Weights of a small self-supervised image encoder.
Model: arch resnet_bottleneck, activation relu, depths [4, 4, 4].
Data: trained on pictures of board games with random positions, seen at a slant, 195000 training examples.
Rows from block 6 of a small self-supervised image encoder, named by matrix and row number. Rows with one number belong to one channel. Each number is 50 + 10 x the weight over its row's rms, rounded and kept within 0 to 99. All counts start at 0.
After each channel's rows are labels from the 100 images, of 14976, where the channel reaches its highest value: "top examples" is what is common among them; "patch colour" is the nearest of a few named colours to the mean colour under the peak. Only what is clearly more common there than usual is listed. The data: pictures of board games with random positions, seen at a slant. In brackets: how many of the 100.
# convs1: 3x3 conv (model.blocks.6.convs.1.weight, 80x80x3x3, each kernel summed), inputs 0-79
# convs2: expand pointwise conv (model.blocks.6.convs.2.weight, 336x80x1x1, transposed), outputs 0-167

convs1.15:45 16 45 63 46 31 48 57 40 52 32 31 48 47 35 34 31 57 61 50 44 45 54 45 55 50 60 55 53 26 58 42 45 47 32 40 39 48 52 52 67 45 56 40 47 47 48 56 46 46 43 40 63 48 58 55 55 43 39 51 43 68 42 49 57 28 42 53 47 57 55 66 44 47 52 49 53 61 60 52
convs2.15:51 41 59 48 42 50 33 58 59 35 43 53 65 59 59 42 46 60 52 34 52 54 45 45 45 54 57 34 27 35 49 47 35 53 39 38 47 43 56 52 42 41 64 56 49 63 58 45 65 54 53 44 37 51 55 48 38 57 46 38 45 44 51 49 43 46 75 62 60 53 46 48 59 43 51 50 36 63 57 58 54 52 51 50 56 50 57 36 58 34 54 47 45 38 47 51 67 47 62 65 44 50 59 58 46 52 57 40 34 58 54 32 50 63 38 54 41 39 57 51 56 63 33 39 53 51 59 40 57 61 46 42 43 52 54 45 35 41 73 54 43 52 40 67 51 52 26 49 46 39 63 42 24 60 54 54 44 39 33 47 48 34 33 41 47 53 52 70
top examples: nearly empty (96); discs on a green board (57); discs in an upright rack (43)
patch colour: green (54); blue (39)

convs1.79:34 35 49 39 49 27 48 52 58 47 37 40 40 45 37 53 48 51 45 65 62 57 33 51 43 60 47 37 35 40 46 55 55 48 41 42 64 37 36 64 51 42 52 37 49 40 47 48 38 32 68 58 40 51 36 63 42 41 35 38 35 39 48 52 47 56 56 43 35 47 44 43 65 46 42 47 55 70 38 53
convs2.79:48 55 49 70 55 55 50 30 62 69 46 44 44 34 43 43 57 49 34 49 41 49 42 52 40 48 46 52 42 55 36 53 49 49 30 57 55 55 42 29 49 48 40 40 37 26 58 37 45 55 50 52 44 36 57 32 44 61 57 45 49 46 56 59 47 61 35 65 45 72 69 63 60 54 49 43 49 63 65 43 65 47 52 63 45 45 55 72 36 46 49 52 52 52 56 45 48 47 33 34 39 75 47 47 45 45 51 39 49 45 65 47 50 54 43 56 59 51 56 36 71 43 41 48 52 43 56 53 67 61 50 41 57 49 42 42 40 29 48 60 54 46 63 37 35 37 47 41 41 48 55 55 54 53 47 43 38 68 68 41 45 53 49 47 37 47 58 49
top examples: noughts and crosses (47); digit grid (45)
patch colour: pink (46)

convs1.25:66 53 48 32 62 65 45 68 24 56 49 57 43 55 42 41 55 56 55 52 46 40 55 41 48 43 43 58 52 50 44 49 36 38 47 50 40 62 53 53 60 32 56 25 36 49 37 47 42 49 59 46 66 50 62 45 54 43 44 32 53 52 48 33 44 45 49 40 48 33 62 36 37 41 57 40 67 49 53 65
convs2.25:49 41 52 43 36 44 34 46 48 60 55 54 56 68 61 32 64 54 43 47 34 56 37 52 36 55 48 62 52 61 49 57 59 38 57 52 39 44 48 39 50 47 67 54 52 52 61 62 49 57 53 46 63 51 59 46 56 43 59 44 51 55 59 50 49 54 65 45 37 58 40 41 50 54 45 53 57 50 60 31 50 44 44 58 44 53 63 45 37 44 43 43 56 54 52 57 33 53 41 58 36 56 50 38 37 39 38 69 53 33 45 43 67 48 62 33 70 55 43 43 57 58 53 70 59 54 45 35 58 41 66 64 43 56 58 43 53 53 75 40 57 63 44 37 34 52 37 50 50 63 42 51 49 37 42 30 57 54 51 63 58 43 40 51 67 50 57 46
top examples: discs in an upright rack (91); nearly empty (66)
patch colour: blue (39)

convs1.58:36 48 55 64 46 40 39 33 35 48 45 63 39 48 51 41 28 36 42 61 52 56 42 48 52 31 50 58 40 44 48 38 45 44 38 69 34 35 54 63 55 42 43 66 44 48 49 56 40 43 48 50 44 48 42 23 50 53 54 47 44 33 52 48 49 29 51 52 32 57 41 38 43 46 38 55 48 63 62 48
convs2.58:42 57 40 75 42 36 42 45 53 33 36 50 33 60 48 46 54 54 41 44 55 48 57 39 33 47 35 54 37 43 46 51 50 64 48 65 59 53 36 61 61 36 54 32 66 54 47 45 63 51 53 39 37 56 44 42 57 64 37 43 49 38 47 34 44 45 38 62 49 62 62 63 43 46 48 50 51 40 59 49 48 55 45 57 47 49 52 73 57 47 39 57 62 51 50 39 60 34 30 41 40 60 43 65 34 38 48 68 48 30 54 51 57 60 57 44 49 33 53 50 28 46 72 49 50 60 49 43 55 43 59 51 41 49 39 45 53 34 47 57 57 52 47 65 57 38 64 44 41 45 34 47 46 45 56 69 48 48 40 40 42 58 56 54 44 46 45 37
top examples: stones on a line grid (98); nearly empty (67)
patch colour: grey (80)

convs1.8:52 35 40 53 41 47 49 51 51 51 41 50 69 59 54 53 46 58 61 68 51 58 65 32 57 61 53 43 44 59 37 69 43 34 57 49 60 46 68 51 28 56 40 49 35 58 45 58 56 42 65 45 51 54 38 55 50 47 41 49 51 57 55 53 40 68 38 61 33 56 51 32 46 65 49 44 37 47 75 60
convs2.8:49 56 59 50 51 44 46 61 51 49 73 60 33 40 63 73 42 51 39 42 56 66 42 43 38 38 57 41 43 42 43 52 59 50 45 61 59 49 49 74 63 45 57 76 61 47 51 33 50 56 55 39 54 39 38 61 72 44 47 27 50 46 51 44 62 52 54 40 55 59 58 78 63 47 52 58 76 59 50 57 51 60 46 39 67 47 48 54 51 51 51 49 53 47 45 31 72 50 48 67 49 68 65 66 36 50 63 58 57 54 74 54 40 52 35 50 40 38 42 46 45 62 55 44 55 48 53 59 48 51 68 48 34 64 54 55 39 69 62 50 47 58 51 49 50 47 25 45 58 62 47 55 64 53 46 36 36 60 48 53 56 54 45 63 49 37 65 44
top examples: nearly empty (77); stones on a line grid (39)
patch colour: brown (41)

convs1.35:52 59 55 52 39 59 65 38 56 30 48 55 35 66 54 45 66 37 50 43 53 61 62 53 56 61 52 50 61 60 36 45 53 55 54 62 43 42 64 53 37 63 39 66 47 37 53 46 55 46 42 34 36 74 39 46 53 64 45 46 56 59 62 69 44 57 55 54 66 44 50 47 45 39 37 53 71 49 35 50
convs2.35:70 39 28 45 49 38 59 37 45 31 34 45 45 50 57 50 46 41 55 39 54 43 60 43 48 33 33 49 49 53 44 55 58 52 63 30 43 60 57 39 40 33 39 53 39 57 47 51 33 36 48 44 47 59 35 65 47 44 52 46 42 46 48 42 45 47 39 51 43 60 33 53 69 33 59 62 48 53 39 44 61 48 56 58 54 52 58 47 51 35 30 38 49 46 52 49 61 24 58 51 51 40 51 54 56 43 52 46 40 60 53 65 38 50 38 35 52 67 32 49 53 44 51 64 39 37 32 47 58 46 48 30 50 34 31 35 67 38 48 70 54 42 53 43 56 44 50 42 39 38 60 35 55 39 32 60 34 49 42 38 41 67 44 34 44 52 64 55
top examples: stones on a line grid (100); nearly empty (77)
patch colour: brown (49)

convs1.66:47 29 52 40 54 42 25 51 41 53 38 38 65 42 37 39 48 59 38 44 48 43 62 56 49 38 56 42 58 44 47 56 58 60 44 45 65 58 64 46 53 48 61 47 46 65 81 40 40 54 26 54 63 35 34 58 55 51 34 56 37 51 49 45 47 40 44 51 47 49 53 57 60 63 58 58 53 48 54 39
convs2.66:43 63 42 54 45 33 42 28 42 36 44 60 49 51 51 44 68 76 49 49 37 55 39 58 39 38 52 65 46 48 52 67 50 50 46 42 49 54 46 65 44 40 47 51 45 36 46 34 46 50 55 39 56 35 47 65 48 49 52 48 48 51 46 42 76 66 48 52 48 63 41 61 45 48 46 48 64 56 59 50 68 56 71 32 53 58 48 50 45 35 44 42 49 63 31 43 68 36 52 42 28 39 55 49 56 56 46 54 43 50 44 40 45 46 59 47 56 52 52 50 51 56 52 46 47 61 47 49 53 37 52 14 62 37 46 56 35 35 50 44 54 44 44 69 80 53 45 51 46 40 40 48 48 57 60 60 60 59 46 57 59 52 35 67 39 23 57 43
top examples: discs in an upright rack (58); discs on a green board (42)
patch colour: blue (49)

convs1.71:58 31 39 48 64 37 42 71 52 54 56 42 44 52 68 40 58 69 55 58 42 52 40 38 56 57 58 57 46 42 65 54 41 61 37 53 58 58 50 42 47 48 51 52 54 40 53 55 57 38 45 65 63 64 39 43 67 45 39 49 29 56 50 51 54 43 44 67 61 65 42 46 42 41 61 40 28 64 46 62
convs2.71:39 41 61 46 58 69 45 47 53 46 46 59 57 48 41 42 51 59 52 63 60 52 41 53 51 55 30 55 34 51 48 53 42 55 36 56 44 55 57 44 43 50 40 47 51 57 42 46 32 42 35 66 50 28 37 44 36 44 59 49 36 39 45 67 53 65 37 68 64 49 48 44 50 48 45 35 58 46 75 41 59 62 48 47 47 40 51 44 40 40 50 50 50 61 47 23 59 60 52 57 51 54 60 34 41 49 41 42 46 44 47 54 44 37 50 49 43 55 30 54 51 70 79 53 30 34 65 41 52 62 49 51 63 46 61 54 43 58 52 43 47 61 43 52 41 63 40 48 45 56 76 48 51 49 52 59 52 38 58 45 63 60 51 29 37 38 62 38
top examples: discs on a green board (100); nearly empty (89)
patch colour: green (100)

convs1.17:48 53 49 45 49 45 59 51 46 40 46 45 53 55 52 42 55 41 48 46 52 49 43 42 45 65 38 40 51 40 60 45 45 56 31 56 34 33 38 28 42 56 38 56 54 52 76 62 53 26 42 42 48 49 35 45 42 63 51 54 40 52 46 47 43 62 64 40 58 43 59 54 58 54 55 54 34 28 20 57
convs2.17:37 50 55 34 69 56 58 49 39 50 61 54 49 48 34 33 44 49 73 43 46 51 44 60 50 67 33 41 45 64 29 57 45 66 28 70 76 18 41 45 42 51 37 49 53 57 53 55 45 56 39 41 18 28 55 55 57 49 48 44 60 26 54 65 54 44 37 54 55 66 39 48 53 52 48 36 65 48 54 55 41 41 41 63 49 55 48 54 50 41 47 33 46 52 50 61 42 49 43 62 40 48 48 65 37 41 57 36 46 63 42 39 61 44 50 66 28 44 50 48 58 50 47 55 55 61 51 62 40 43 42 52 42 44 54 62 46 53 48 45 75 50 54 56 38 39 65 40 32 63 51 43 53 39 38 47 61 59 52 48 75 44 34 40 55 56 54 63
top examples: noughts and crosses (58)
patch colour: grey (73)

convs1.53:54 45 66 40 50 44 43 38 76 52 51 48 37 57 41 38 48 39 72 42 44 57 33 61 56 41 56 60 48 43 52 40 51 53 49 62 39 59 59 56 35 47 71 46 47 40 41 53 60 59 35 34 71 50 46 51 52 43 50 23 46 53 55 52 43 43 49 54 42 31 60 43 67 43 36 48 48 61 45 45
convs2.53:63 48 58 53 35 59 54 34 44 49 81 39 33 46 61 56 57 59 37 46 47 46 59 61 39 75 47 64 41 50 48 62 60 46 69 40 56 61 48 47 61 69 72 52 65 45 42 54 42 55 52 52 44 63 41 44 51 45 42 59 50 51 39 60 41 35 44 44 53 58 51 52 39 53 44 57 70 47 43 42 68 61 63 42 55 48 65 55 40 52 47 48 45 43 40 39 49 58 49 59 63 44 52 67 44 42 48 64 39 48 41 39 57 63 72 56 53 38 56 53 65 38 51 50 40 63 43 30 63 42 76 49 39 44 60 58 59 38 65 50 49 49 66 44 62 62 54 45 38 45 57 58 47 57 55 68 48 32 50 57 40 42 56 72 64 50 69 51
top examples: stones on a line grid (100); nearly empty (94)
patch colour: pink (72)

convs1.78:46 55 75 58 51 67 50 47 49 55 52 27 58 70 63 42 57 52 57 66 51 54 62 49 53 38 42 52 61 56 38 68 51 40 41 71 39 61 62 57 40 47 64 60 35 56 52 65 47 55 44 62 65 41 59 43 60 53 32 54 56 62 43 51 66 51 44 45 59 67 54 53 46 45 61 55 58 54 54 44
convs2.78:44 54 68 55 44 53 38 38 44 35 41 59 26 40 42 49 30 42 48 53 36 70 32 48 55 54 46 37 51 44 43 36 46 54 47 39 55 65 65 51 65 41 48 45 55 50 44 48 47 48 71 49 41 65 56 54 60 35 69 54 50 54 41 61 39 44 43 56 46 46 26 34 47 45 60 34 55 53 48 46 63 44 56 57 48 46 49 45 59 44 52 33 55 52 44 40 43 51 52 43 35 45 48 50 52 37 46 48 61 46 48 54 33 44 48 45 41 60 38 58 43 69 55 55 65 45 44 60 47 50 30 37 39 59 54 52 48 51 59 47 48 49 28 52 36 45 43 48 31 48 43 39 67 36 52 42 46 35 40 43 61 47 48 39 40 37 51 50
top examples: nearly empty (77); discs on a green board (74)
patch colour: green (28); blue (25)

convs1.45:48 48 49 40 32 35 60 50 33 40 57 50 70 46 43 52 47 52 41 39 48 48 64 55 54 74 37 48 55 51 30 28 74 56 47 36 52 36 48 55 53 50 32 54 54 56 31 43 52 36 57 41 48 45 48 38 58 57 60 56 58 50 61 37 49 48 33 41 47 43 49 64 53 48 59 43 36 46 49 33
convs2.45:46 49 60 60 62 51 59 41 56 48 32 42 46 36 60 52 59 56 38 43 49 60 63 50 50 49 57 40 41 48 49 41 50 37 40 65 57 36 43 62 38 64 42 58 43 60 63 44 21 57 66 38 45 44 39 61 38 63 50 37 48 41 55 37 65 40 66 50 54 42 60 51 43 43 41 55 58 46 48 45 48 43 66 44 51 49 53 46 37 44 50 34 29 61 61 41 69 50 71 46 67 47 47 53 54 64 65 48 27 74 40 34 63 43 38 60 39 37 46 45 54 31 42 44 60 69 48 69 49 62 53 46 58 37 52 39 47 49 57 54 43 58 54 48 40 63 59 31 53 46 61 45 43 57 42 52 52 42 42 50 58 41 56 44 49 62 53 58
top examples: noughts and crosses (58)
patch colour: brown (47); black (43)

convs1.27:63 27 51 51 46 42 43 56 46 54 46 34 43 67 47 33 61 47 55 68 56 54 34 54 45 33 34 37 42 65 49 61 36 58 52 50 43 46 54 36 55 39 43 35 39 40 57 36 60 40 45 69 57 40 63 45 45 47 35 54 44 50 55 69 46 44 56 49 29 37 53 41 47 49 44 41 49 60 60 55
convs2.27:32 41 60 48 52 39 55 36 53 49 57 40 45 28 58 61 65 52 43 30 47 40 48 59 50 35 45 49 47 45 42 53 48 43 39 62 40 44 55 51 42 40 75 40 55 62 40 52 42 54 43 55 47 71 67 55 55 45 55 47 54 39 46 63 48 45 48 53 49 63 54 37 57 54 57 50 25 45 63 58 37 71 64 46 42 67 48 61 40 50 44 54 55 49 53 32 54 72 41 50 35 68 50 53 42 55 53 63 50 57 72 34 51 44 53 41 37 50 73 67 52 62 72 44 44 51 37 48 41 52 48 46 58 28 34 62 43 42 60 50 65 45 50 46 37 58 34 52 52 46 40 47 46 38 40 32 40 46 47 41 51 60 49 46 48 38 56 45
top examples: discs in an upright rack (100); nearly empty (98)
patch colour: blue (99)

convs1.22:69 56 74 61 57 44 65 60 54 50 50 56 45 60 45 39 69 52 49 45 28 37 54 46 55 48 50 52 65 61 40 60 37 35 50 55 53 52 39 48 49 50 51 52 38 41 46 43 44 59 46 54 67 61 69 46 61 44 43 56 61 59 40 49 35 55 42 54 34 33 57 43 27 49 64 56 72 44 48 52
convs2.22:26 44 61 55 38 41 62 51 48 40 46 42 46 43 44 48 50 52 44 38 36 54 44 50 61 70 37 68 42 57 41 35 74 54 50 54 56 43 67 55 43 42 65 28 36 62 44 49 54 51 45 37 50 53 50 44 59 48 38 58 48 45 64 45 67 71 42 60 61 42 52 47 48 49 47 53 46 49 65 50 43 51 44 57 35 66 53 45 51 51 43 61 63 44 42 46 60 49 29 57 42 37 45 29 49 50 53 53 58 37 47 47 49 45 63 46 58 39 50 54 30 62 52 45 58 65 49 50 46 35 54 86 47 67 46 32 59 56 59 62 37 59 19 46 36 42 65 46 33 48 45 44 45 72 43 63 43 33 45 53 52 56 44 38 64 41 37 42
top examples: discs in an upright rack (100); half full (70)
patch colour: blue (47)

convs1.64:32 35 50 47 41 51 41 62 60 43 43 17 62 60 62 44 46 64 48 65 54 39 45 63 50 50 43 48 53 52 37 45 50 45 37 57 51 63 65 39 34 53 58 49 48 56 38 55 60 46 37 48 64 42 59 48 68 35 41 51 55 69 60 50 55 37 37 49 41 49 42 48 61 46 47 36 59 35 63 48
convs2.64:51 50 74 49 51 39 37 49 41 56 57 50 52 47 45 45 40 55 39 67 52 60 29 30 44 37 44 40 45 36 56 42 46 48 38 53 60 37 50 53 45 46 60 61 42 65 53 50 33 48 69 58 47 47 51 55 31 46 35 40 56 57 62 55 48 37 50 44 37 53 36 49 37 38 52 53 65 38 55 48 42 56 38 59 55 48 60 42 54 34 60 57 52 48 66 39 55 51 47 52 64 47 59 56 50 48 47 51 51 63 51 58 57 50 46 49 66 59 61 62 28 64 75 57 61 44 60 59 64 29 58 45 45 38 54 62 58 53 52 43 50 36 51 61 44 58 41 64 43 53 77 40 54 72 40 43 49 36 48 60 48 53 47 51 47 38 47 51
top examples: nearly empty (86); discs on a green board (60); stones on a line grid (37)
patch colour: green (49)

convs1.29:63 59 59 49 59 45 43 51 39 54 67 46 46 42 47 53 48 52 48 45 55 53 48 41 61 48 41 54 65 46 60 45 47 49 57 48 53 82 36 59 63 50 61 41 55 57 41 45 53 59 45 43 80 38 50 44 71 41 52 48 74 51 46 32 60 70 58 54 56 40 59 49 54 64 60 55 59 55 48 68
convs2.29:41 51 56 35 63 37 45 55 37 64 53 53 37 58 42 48 66 54 32 46 54 41 59 33 53 34 42 52 51 74 37 59 58 45 62 59 62 55 53 40 63 58 32 48 56 45 54 44 57 30 68 47 65 58 36 48 56 42 46 56 44 44 49 49 31 46 60 45 43 56 40 52 55 36 51 51 60 33 45 41 45 29 52 49 47 65 58 51 40 53 41 45 64 64 42 73 45 40 52 48 42 38 62 48 43 42 39 44 54 27 52 54 54 54 64 52 51 47 55 36 41 43 31 34 43 58 38 56 66 50 55 53 53 61 58 53 45 62 51 44 54 65 49 44 43 55 55 70 48 51 18 33 49 43 48 64 68 48 51 53 64 61 39 33 49 38 49 45
top examples: draughts (59); discs on a green board (41)
patch colour: brown (37); black (36)

convs1.6:56 56 49 46 54 48 37 36 41 46 47 54 68 41 45 30 53 35 44 33 58 28 58 31 42 39 58 46 51 40 36 35 55 58 47 66 43 37 29 40 37 50 45 46 43 60 57 25 53 48 33 46 51 38 44 46 64 46 54 53 49 45 37 62 54 52 48 57 43 36 34 41 49 48 46 47 51 46 40 34
convs2.6:61 53 47 50 63 60 42 56 55 39 33 44 49 48 44 46 52 58 64 46 80 32 35 72 52 55 57 52 45 53 63 52 38 52 56 59 73 58 34 55 37 38 53 48 41 40 36 53 72 54 48 57 41 55 70 59 50 49 41 47 61 40 57 50 66 46 48 27 51 45 53 43 44 55 43 54 39 63 48 48 45 52 55 44 48 53 42 50 47 56 51 59 34 54 65 54 55 38 48 49 59 55 42 42 57 42 62 52 56 78 42 52 61 58 50 59 52 54 65 49 54 48 40 55 50 56 59 52 40 37 58 47 66 40 54 57 50 62 40 55 73 47 64 52 42 47 44 48 49 58 53 53 37 54 54 38 35 44 47 54 41 59 66 48 42 39 55 42
top examples: discs in an upright rack (59)
patch colour: grey (74)

convs1.7:47 68 52 55 31 43 48 65 52 44 52 38 45 49 56 40 51 36 57 57 50 43 50 44 45 49 36 45 57 47 46 55 62 36 57 42 51 59 68 43 38 59 51 65 56 49 39 50 57 53 55 54 48 46 58 57 52 69 46 37 56 62 50 39 32 79 41 26 27 38 38 43 51 48 55 50 63 51 33 37
convs2.7:47 47 62 46 54 37 52 38 41 64 36 50 40 52 46 49 60 64 56 51 55 67 37 57 58 39 49 42 84 37 52 50 70 32 48 56 48 53 70 46 42 52 55 41 51 64 45 42 38 32 53 49 57 40 42 54 63 52 50 63 50 43 52 38 36 43 58 67 56 40 42 56 59 57 41 40 72 58 49 55 60 54 61 50 37 58 51 44 32 61 41 51 58 52 50 58 52 47 53 68 49 52 57 58 58 41 50 52 67 50 52 52 56 43 56 53 39 70 59 36 74 44 59 63 44 53 63 52 45 38 44 36 37 53 49 46 53 51 53 34 45 50 59 46 32 72 60 70 59 63 59 50 43 45 44 47 45 35 64 48 67 41 42 52 56 42 47 47
top examples: noughts and crosses (80)
patch colour: grey (82)

convs1.56:50 44 58 47 56 48 46 50 60 39 54 25 43 45 58 58 52 50 54 41 46 40 38 55 48 60 35 58 46 41 37 46 56 43 57 57 68 63 73 55 44 39 59 39 43 45 49 46 54 52 50 51 54 32 51 53 54 54 58 48 50 50 60 44 38 45 63 53 41 51 59 44 86 56 42 74 68 33 50 31
convs2.56:53 62 38 58 61 51 49 42 49 68 63 44 46 40 60 63 86 64 42 49 49 63 43 53 62 50 58 36 47 35 45 63 66 44 34 46 55 55 58 53 55 67 52 58 46 43 37 67 35 55 61 49 39 49 36 21 52 51 54 49 44 45 55 51 63 47 49 48 46 48 56 30 45 63 60 37 79 36 37 56 55 39 56 48 36 58 53 47 42 44 42 52 43 28 48 51 47 53 46 43 50 51 35 25 51 50 56 54 43 72 40 48 53 39 65 57 49 54 53 67 40 51 65 45 50 61 50 64 29 55 50 55 40 40 54 50 60 51 43 56 57 43 64 49 41 60 55 62 62 30 52 57 49 39 50 42 53 41 45 60 63 40 26 37 53 57 52 53
top examples: draughts (94); nearly empty (74)
patch colour: grey (85)

convs1.16:59 36 41 46 45 35 52 56 29 38 37 50 44 65 70 50 39 56 34 57 45 60 35 53 59 50 48 59 55 45 38 45 50 46 50 57 39 42 50 42 38 47 41 43 40 47 30 59 50 38 55 40 45 69 62 39 73 50 49 49 36 36 64 51 48 45 33 47 39 71 39 40 45 42 42 57 57 55 57 39
convs2.16:40 38 51 58 32 41 53 59 45 63 51 69 57 42 43 54 57 53 54 39 47 40 34 51 67 46 63 49 46 52 46 58 50 52 48 53 21 47 53 52 39 54 42 46 60 67 38 34 44 40 44 60 58 48 39 48 45 38 51 64 61 26 72 45 42 58 60 57 61 67 45 39 52 47 52 45 48 45 37 46 52 30 58 59 57 59 43 56 37 39 58 45 57 56 46 24 43 63 43 55 46 47 48 45 61 43 58 40 57 34 56 43 39 69 65 67 46 35 59 49 47 66 70 55 61 62 40 46 63 43 57 43 38 51 34 42 44 59 52 63 47 46 68 59 45 40 52 53 45 50 51 43 56 40 43 50 49 37 54 25 60 67 43 55 63 57 58 46
top examples: stones on a line grid (100); nearly empty (84)
patch colour: orange (25)

convs1.1:57 66 42 38 54 50 61 61 30 47 66 64 52 47 55 25 38 51 69 59 54 62 38 44 45 49 63 56 62 47 38 37 56 42 41 65 58 41 70 57 55 58 44 64 39 54 51 43 58 26 58 43 48 51 49 39 65 48 65 48 60 33 68 51 42 61 53 45 55 41 46 53 57 52 42 54 50 58 48 48
convs2.1:53 43 52 38 51 44 76 61 40 40 69 44 40 47 48 55 65 68 54 53 60 56 60 36 43 44 51 53 57 48 60 39 48 33 56 43 55 46 56 43 50 46 37 57 46 44 41 54 72 53 46 58 37 54 41 56 52 40 48 45 44 54 53 47 57 40 68 42 48 46 49 75 58 42 41 44 71 36 38 42 53 55 66 57 47 39 35 28 40 56 58 74 58 45 48 50 48 56 57 57 57 32 75 48 44 51 36 59 54 57 50 71 52 54 56 46 56 67 65 35 50 58 56 60 45 44 54 61 67 46 54 46 44 45 51 47 58 52 47 50 35 40 61 45 37 31 56 57 49 36 56 45 52 52 53 46 43 43 55 57 63 46 58 37 37 36 54 61
top examples: stones on a line grid (100); nearly empty (70)
patch colour: grey (71)

convs1.30:52 52 60 44 34 48 35 57 50 63 44 58 53 53 45 58 34 44 51 34 41 49 47 68 33 55 53 60 56 51 46 40 41 51 52 29 50 54 65 53 65 57 42 29 51 60 40 48 63 59 35 32 48 42 61 49 40 59 45 44 44 53 43 36 44 53 36 30 59 25 44 56 42 56 57 41 29 43 50 44
convs2.30:44 53 38 42 62 46 44 43 42 33 24 39 45 45 46 47 50 46 56 72 61 60 49 50 50 36 58 36 39 44 48 24 53 56 43 58 45 56 48 54 35 34 43 65 50 32 54 63 42 49 48 63 55 55 54 35 51 37 45 56 44 39 44 47 43 49 65 57 48 35 46 59 37 46 49 63 40 51 46 57 50 42 50 56 65 48 46 50 45 48 68 52 44 33 53 63 67 39 59 34 62 33 54 55 55 46 41 46 70 39 25 46 44 58 50 59 44 60 67 36 52 50 41 58 66 55 51 40 31 40 60 48 41 53 48 48 43 45 49 39 40 35 56 48 32 41 35 40 67 51 39 52 45 34 56 41 61 57 46 44 50 42 43 45 47 46 47 41
top examples: noughts and crosses (50)
patch colour: blue (31)

convs1.4:63 61 46 49 56 51 48 52 45 44 63 45 23 51 50 40 52 47 55 52 55 55 37 43 48 38 37 54 61 52 53 35 44 48 68 34 39 52 36 54 31 52 50 56 52 53 43 46 46 72 33 52 54 47 55 54 41 44 78 49 54 43 40 43 52 62 39 50 47 58 77 57 31 41 66 44 53 63 55 45
convs2.4:62 54 37 49 34 62 56 64 48 52 51 50 64 44 61 55 56 67 53 69 48 44 68 37 52 53 54 50 59 46 42 61 63 37 27 44 41 47 54 40 49 70 64 34 65 55 49 41 37 57 53 61 51 55 38 37 61 45 41 47 51 46 63 49 44 35 55 61 55 57 35 38 61 50 56 70 35 46 56 40 47 48 62 70 75 48 52 28 54 43 46 49 58 50 47 42 27 29 52 53 54 42 57 49 58 50 49 65 55 55 60 63 48 55 49 45 63 57 40 44 58 59 49 53 61 62 53 64 32 60 40 47 50 59 57 53 41 34 70 53 41 56 74 39 56 48 38 36 33 45 46 60 58 64 63 57 42 46 52 41 65 31 68 51 46 52 45 59
top examples: draughts (100); nearly empty (76)
patch colour: grey (74)

convs1.19:43 57 48 47 40 45 51 34 44 61 54 58 44 40 60 37 36 42 39 55 34 61 49 40 47 57 61 39 36 60 70 37 41 35 48 50 32 53 60 43 51 51 61 62 52 39 39 53 62 45 53 51 51 49 44 38 32 41 57 21 40 57 32 49 51 72 44 47 49 41 54 38 52 50 32 50 44 51 64 57
convs2.19:45 49 33 60 40 37 52 62 46 50 42 61 48 56 54 44 61 39 47 83 39 38 63 56 56 54 46 50 50 52 50 51 47 46 54 56 40 40 65 53 51 59 63 31 58 47 53 47 66 36 55 48 60 64 42 47 47 57 46 56 49 32 52 51 42 39 20 55 43 44 43 62 45 35 44 43 50 59 44 42 30 80 50 50 55 45 63 21 50 53 44 59 53 45 46 73 46 51 55 50 55 52 75 61 54 45 60 50 37 71 71 47 55 57 48 50 50 62 49 54 44 46 72 60 37 48 49 42 34 42 68 59 49 65 50 38 33 54 40 51 47 52 37 39 61 43 51 59 49 58 38 46 44 60 49 48 73 48 38 56 49 46 54 60 49 59 38 43
top examples: noughts and crosses (99); nearly full (64)
patch colour: grey (94)